config.yaml
dataset: "single toy objects rendered from many sides on busy backdrops"
attention: false
cautious_weight_decay: true
final_lr_fraction: 0
Rows from block 10, named by matrix and row number. Each number is 200 + 20 x the weight over its row's rms, rounded and kept within 0 to 999. All counts start at 0. After the name is the row's rms in percent of the matrix's.
# conv: 3x3 conv (model.decb.0.2.conv.weight, 128x128x3x3), inputs 104-111, a 3x3 kernel for each
conv.30,096,224,212,206,196,198,221,175,195,220,203,194,194,178,169,167,214,190,189,208,157,146,210,210,196,177,193,187,173,170,205,204,135,201,222,227,224,161,177,214,188,190,237,196,197,227,177,206,210,174,228,219,178,222,215,190,177,176,229,198,198,237,224,222,192,164,184,233,220,248,242,243,222
conv.31,098,199,164,177,186,180,208,174,176,212,228,212,194,226,191,190,222,201,194,245,184,191,209,195,234,186,198,225,205,186,176,204,212,176,150,205,178,207,177,193,226,196,200,189,174,168,193,169,176,198,214,206,152,201,216,212,186,188,212,204,187,225,180,159,216,233,214,146,171,190,156,190,204
conv.32,098,194,204,190,190,192,179,194,188,193,216,199,191,185,187,207,234,179,192,228,209,177,222,208,190,210,214,192,226,210,152,221,210,166,199,190,191,194,207,203,193,199,163,210,225,181,194,173,210,232,179,184,233,208,198,199,197,188,221,201,162,210,211,171,224,210,227,209,186,189,208,183,219
conv.33,097,214,200,187,211,236,216,217,222,217,199,195,178,164,191,180,181,169,158,230,217,210,200,177,199,165,181,195,208,223,220,202,205,195,225,232,206,200,173,167,238,226,183,175,193,209,197,205,167,206,186,205,234,227,232,178,195,198,200,198,174,202,203,187,206,209,190,184,209,207,205,213,188
conv.34,101,222,203,181,216,190,186,218,214,183,200,201,222,173,189,217,163,201,212,185,199,214,193,199,197,189,195,194,205,197,217,210,197,217,195,223,199,174,205,201,189,193,205,169,215,226,188,172,204,232,207,217,203,179,220,154,194,161,160,181,175,206,185,188,203,146,120,205,181,188,172,163,215
conv.35,099,169,173,197,191,204,209,194,215,225,189,153,158,217,164,167,228,192,197,214,185,214,215,208,209,231,211,175,209,212,211,189,162,219,196,227,230,177,221,230,226,208,201,188,194,227,208,203,208,196,177,206,189,196,234,204,186,179,192,184,162,202,219,182,198,193,218,199,219,189,199,231,219
conv.36,100,192,171,157,195,175,174,223,210,214,210,156,198,205,194,204,156,204,221,215,243,215,225,203,173,238,209,184,207,186,161,182,179,184,178,186,216,188,187,197,208,185,199,146,169,180,181,175,171,170,182,204,158,188,181,200,222,211,175,177,203,198,205,225,169,201,194,191,206,207,196,210,198
conv.37,099,227,192,175,198,178,212,168,178,219,197,173,217,175,183,208,182,214,214,178,177,204,176,188,204,191,189,218,171,133,143,228,215,198,177,237,223,215,221,224,190,184,206,213,193,208,192,198,200,200,219,185,220,180,175,213,208,215,222,196,244,191,199,212,205,196,177,198,213,199,159,163,154
conv.38,101,173,198,211,165,188,212,186,207,218,204,173,205,195,183,222,201,190,173,233,219,184,199,177,189,191,195,179,224,212,179,159,141,211,190,191,217,225,217,195,174,204,174,164,187,168,201,172,210,188,183,203,200,207,202,231,213,201,216,195,204,219,194,211,197,199,209,179,188,199,170,204,232
conv.39,097,180,201,202,198,183,159,197,191,147,209,200,205,201,196,209,208,188,205,202,179,241,167,152,204,194,180,211,189,192,195,210,185,194,206,217,228,205,227,217,207,210,216,214,194,210,211,203,174,175,182,199,185,226,220,208,206,195,184,209,196,222,218,189,211,206,188,202,205,197,189,199,196
conv.40,100,196,189,211,181,185,203,181,180,194,206,197,193,217,201,213,164,217,201,183,210,204,184,194,200,217,175,189,176,214,209,199,201,181,172,152,186,227,195,171,210,205,202,165,160,201,215,193,183,181,186,186,190,198,172,233,224,186,216,202,186,203,167,206,204,202,176,210,202,192,179,215,205
conv.41,099,186,163,160,201,197,207,192,228,242,175,190,178,179,196,199,214,177,182,198,206,186,206,220,190,192,201,177,230,213,200,194,169,228,200,181,229,216,230,225,185,174,224,185,185,175,220,176,183,210,201,184,211,203,208,166,170,199,177,207,203,201,234,200,205,159,184,214,193,175,192,225,219
conv.42,101,202,224,175,218,209,166,223,194,221,198,181,192,232,167,202,203,194,209,188,195,195,177,197,198,205,214,217,216,183,210,229,174,221,196,206,208,212,184,222,200,210,215,203,188,209,215,168,201,219,193,222,184,220,239,224,195,186,194,185,216,218,182,191,163,211,199,219,227,220,222,196,226
conv.43,094,226,212,192,214,185,198,207,186,201,238,202,212,220,202,158,213,197,170,236,197,157,226,195,173,235,211,181,200,209,213,188,227,204,196,210,147,201,171,230,214,197,202,205,186,171,205,196,170,207,170,170,193,171,195,202,221,207,209,188,199,201,200,220,213,184,181,180,176,185,200,154,172
conv.44,102,200,181,202,224,175,186,203,196,186,187,201,198,202,188,201,202,187,192,220,223,197,194,189,189,190,215,213,164,199,193,190,168,192,201,198,193,213,194,172,201,228,206,193,205,215,177,184,193,177,142,167,213,182,171,201,176,183,182,196,180,160,163,182,205,209,215,186,186,213,201,187,154
conv.45,097,181,193,176,216,206,204,222,203,205,184,191,206,170,185,199,203,191,177,217,204,200,185,205,208,141,207,191,231,220,212,214,210,175,209,204,190,207,212,207,200,209,198,209,186,202,209,206,215,209,188,201,223,200,226,213,184,204,214,202,217,173,175,205,209,216,205,167,190,213,175,182,218
conv.46,096,196,175,175,213,206,189,227,206,214,176,203,208,177,175,176,197,186,185,215,208,214,199,207,206,175,193,212,183,169,178,188,216,198,213,233,202,207,208,186,196,209,195,187,172,165,167,162,202,183,173,200,173,183,202,205,207,170,192,206,183,186,219,214,197,205,192,210,210,190,171,210,186
conv.47,101,180,228,220,175,176,209,202,185,232,187,198,185,193,162,223,185,181,163,200,208,180,187,174,162,217,200,201,224,184,154,221,204,193,188,172,193,209,208,210,188,211,212,228,215,206,186,193,177,197,198,190,190,193,208,183,181,176,220,239,200,220,222,200,203,183,186,201,211,196,189,211,210
conv.48,102,244,210,195,230,204,202,231,209,159,195,230,208,182,222,197,189,173,205,184,214,216,195,186,195,228,214,210,199,177,210,182,178,185,218,211,184,189,212,193,196,209,211,197,214,204,179,174,224,180,201,184,185,211,185,199,206,208,169,206,206,213,218,210,206,204,192,193,189,185,191,164,231
conv.49,100,207,228,223,197,223,220,185,207,188,191,188,178,193,220,201,180,161,174,183,165,207,212,208,209,207,204,206,202,198,192,211,181,225,232,172,157,157,209,189,170,208,227,179,198,241,204,170,183,187,209,216,174,191,164,211,191,176,208,225,185,177,197,169,209,206,196,210,199,200,181,192,219
conv.50,102,211,214,222,180,193,169,161,166,211,187,182,203,193,179,213,188,174,207,210,224,204,217,196,205,224,172,191,165,209,219,182,209,203,204,202,171,214,201,184,205,203,157,178,207,191,188,168,167,215,207,206,217,227,192,227,198,181,202,212,197,196,204,204,200,218,192,195,211,199,173,204,186
conv.51,100,206,182,207,207,198,177,215,219,186,187,160,169,193,163,205,167,182,196,225,200,199,208,202,208,193,189,210,185,199,190,210,203,175,187,193,152,212,211,180,220,230,198,205,211,169,193,188,223,205,169,200,160,170,216,211,205,198,207,174,182,231,234,206,227,190,167,213,202,194,215,171,173
conv.52,098,181,186,197,196,191,198,231,210,193,190,175,210,193,175,202,237,193,182,200,219,198,175,189,193,160,176,165,202,221,224,207,208,202,207,187,187,194,204,194,227,222,207,183,199,193,206,197,222,173,167,212,169,194,208,202,184,176,198,177,170,216,216,224,202,189,219,205,201,221,206,179,182
conv.53,096,199,194,211,187,196,201,205,202,199,198,204,210,188,205,220,203,186,161,185,185,215,198,181,189,196,184,205,174,173,202,189,204,203,178,213,214,208,195,205,192,206,198,218,217,156,205,219,209,188,199,209,202,235,198,195,201,209,201,192,188,206,202,194,192,197,181,186,204,194,213,205,234
conv.54,101,184,185,134,188,190,136,189,168,131,135,190,169,144,183,179,153,181,184,150,190,203,156,196,209,191,210,205,170,208,193,181,201,173,181,192,198,209,205,173,213,197,179,226,209,192,188,168,150,206,183,170,178,176,206,219,225,215,204,213,202,207,218,188,228,202,199,219,216,226,196,199,200
conv.55,092,162,170,197,194,209,191,152,165,167,240,181,161,223,176,193,194,236,224,214,147,160,206,181,204,219,206,177,194,197,183,229,227,208,227,203,195,199,184,165,203,192,183,230,221,182,176,197,213,187,210,217,178,188,200,209,194,180,211,210,202,202,192,217,207,180,205,217,213,191,207,177,159
conv.56,100,180,202,199,189,225,182,183,204,160,213,177,176,199,180,197,182,192,206,172,194,211,172,187,211,177,182,197,218,206,198,200,219,222,204,194,205,203,195,211,224,214,229,185,210,235,181,198,186,182,205,177,223,232,199,207,149,165,221,193,186,192,197,241,197,191,178,182,191,222,127,198,239
conv.57,098,211,243,215,221,240,189,228,217,170,213,191,167,219,191,174,196,166,170,193,212,196,194,213,193,205,211,185,219,222,206,206,208,209,197,194,210,212,206,194,198,195,168,210,237,184,172,128,176,193,161,182,195,200,210,170,190,183,209,199,195,199,181,191,199,175,174,205,201,212,206,198,198
conv.58,101,213,144,161,227,173,172,180,164,148,198,198,208,186,204,208,187,189,193,210,203,145,191,206,167,175,184,173,174,207,207,211,209,219,200,219,202,211,201,198,213,205,164,217,201,178,196,200,230,200,217,225,198,203,219,182,151,188,180,194,204,191,209,223,184,191,208,167,157,207,219,205,225
conv.59,097,213,210,183,210,206,145,199,184,184,205,208,219,224,205,182,219,222,193,238,235,222,215,221,205,173,183,197,198,175,170,199,171,197,193,177,213,216,228,209,192,204,204,213,223,199,209,193,199,223,202,201,239,197,178,205,235,236,202,208,201,206,216,249,206,201,182,203,206,203,175,179,181
conv.60,100,189,208,187,195,205,193,224,207,193,223,183,189,212,188,185,208,205,201,205,186,192,232,196,180,234,180,191,207,226,184,189,190,181,188,180,197,204,210,211,161,186,197,193,195,204,203,162,196,189,203,221,208,202,180,186,182,181,184,199,184,195,208,207,203,212,213,172,170,164,192,210,201
conv.61,101,172,226,186,177,202,192,165,162,185,174,164,191,199,191,171,180,224,211,225,208,200,202,217,191,199,210,188,172,207,207,223,234,204,200,216,196,204,200,186,196,201,224,168,174,179,192,164,192,203,213,185,196,191,187,194,154,207,189,200,213,193,225,202,207,138,192,183,160,202,185,182,194
conv.62,101,192,164,149,228,210,202,218,243,202,202,187,213,181,185,212,222,222,184,199,176,190,220,214,222,210,196,204,189,218,196,170,193,191,210,210,189,220,203,192,155,190,195,204,219,197,187,196,239,178,160,217,162,157,170,174,161,196,217,205,185,192,205,184,155,169,163,180,170,228,201,171,188
conv.63,102,192,207,184,191,195,190,170,191,143,199,189,199,221,201,219,170,179,221,202,232,226,197,194,176,180,164,171,233,227,202,202,162,185,203,190,183,181,170,205,196,186,211,206,228,230,211,166,188,202,175,182,190,152,209,194,166,183,203,169,166,229,207,193,210,214,204,200,216,223,223,206,211
conv.64,102,184,143,229,197,176,187,225,239,192,227,202,184,189,188,187,186,220,202,203,181,188,203,192,204,197,224,206,120,182,201,178,209,200,185,204,158,200,169,204,220,207,215,225,222,190,183,176,202,213,196,197,243,179,209,191,204,202,177,208,200,182,211,237,171,146,198,207,171,165,206,196,217
conv.65,100,186,204,194,212,209,188,195,212,186,195,165,198,220,180,217,183,190,176,199,203,224,198,194,186,153,173,189,221,199,174,207,205,197,236,241,229,205,185,187,193,183,182,222,203,193,199,174,221,189,184,188,165,170,195,191,205,210,150,188,153,187,223,181,199,186,183,183,180,200,206,197,222
conv.66,105,188,196,218,201,196,183,207,203,226,203,197,185,201,187,192,199,192,210,208,188,191,190,197,207,214,209,214,201,214,187,186,174,200,194,184,208,164,194,225,150,203,213,190,203,218,197,170,199,172,197,222,176,215,260,233,201,195,235,198,162,205,184,162,211,216,233,207,191,180,164,202,236
conv.67,100,171,162,194,179,185,205,205,207,209,185,187,197,203,146,219,164,180,201,199,209,177,178,195,198,171,201,198,200,227,211,183,185,204,228,245,213,210,191,169,220,195,211,233,215,193,210,204,190,198,189,228,197,160,198,205,193,190,168,201,184,182,205,195,200,210,230,210,188,207,228,183,184
conv.68,103,175,194,198,206,201,219,175,191,208,206,201,220,193,173,211,185,190,203,177,207,199,169,185,226,235,205,212,220,208,165,220,243,198,188,191,205,196,194,133,195,229,195,188,213,185,175,203,174,201,214,189,173,203,176,169,192,213,212,210,197,194,196,167,200,191,196,180,146,174,161,179,227
conv.69,102,224,211,205,197,201,174,190,212,184,214,188,197,224,185,188,220,200,209,217,223,218,193,191,197,196,205,204,205,196,195,195,173,166,184,176,221,202,199,221,218,190,214,227,203,215,197,192,183,202,200,201,191,215,203,191,185,211,214,186,184,183,170,178,218,223,186,191,193,178,196,168,175
conv.70,097,188,191,165,198,185,180,206,179,192,209,200,189,183,205,208,225,212,208,194,178,159,185,193,190,208,193,185,222,151,189,236,230,212,182,216,196,193,207,207,210,205,214,176,195,213,197,183,202,182,179,183,203,213,199,192,193,184,187,204,204,193,224,242,211,181,211,194,179,219,183,204,246
conv.71,101,215,198,180,202,212,214,212,214,190,233,212,201,178,173,198,207,197,212,181,179,188,185,190,192,218,170,192,200,200,192,167,197,175,190,199,177,225,203,199,199,173,183,159,138,183,229,225,223,211,211,164,222,209,167,174,156,189,149,167,209,203,200,183,211,210,219,211,199,207,196,205,191
conv.72,098,176,194,220,180,188,201,162,185,165,191,216,220,166,183,190,179,212,197,220,203,195,210,193,195,198,184,154,195,174,210,206,178,230,183,162,199,186,209,164,187,226,202,161,209,189,204,172,205,208,181,213,230,191,199,182,187,212,205,193,224,212,222,210,188,164,211,214,181,206,207,184,193
conv.73,101,217,204,207,179,212,200,171,219,234,191,212,192,219,234,225,202,175,189,192,148,207,207,198,212,225,208,211,219,189,205,210,199,194,174,210,181,175,198,218,173,209,223,171,213,215,204,201,217,194,195,194,205,198,200,212,218,196,189,193,168,191,160,163,197,199,190,173,192,217,183,181,179
conv.74,101,211,216,162,181,210,195,193,217,209,178,213,216,187,217,205,192,205,173,205,201,204,214,203,218,232,222,236,207,217,224,191,189,187,229,190,184,199,204,178,202,189,197,193,189,180,179,178,201,213,201,210,210,182,156,183,192,201,179,166,210,191,190,242,164,191,206,189,174,178,187,176,155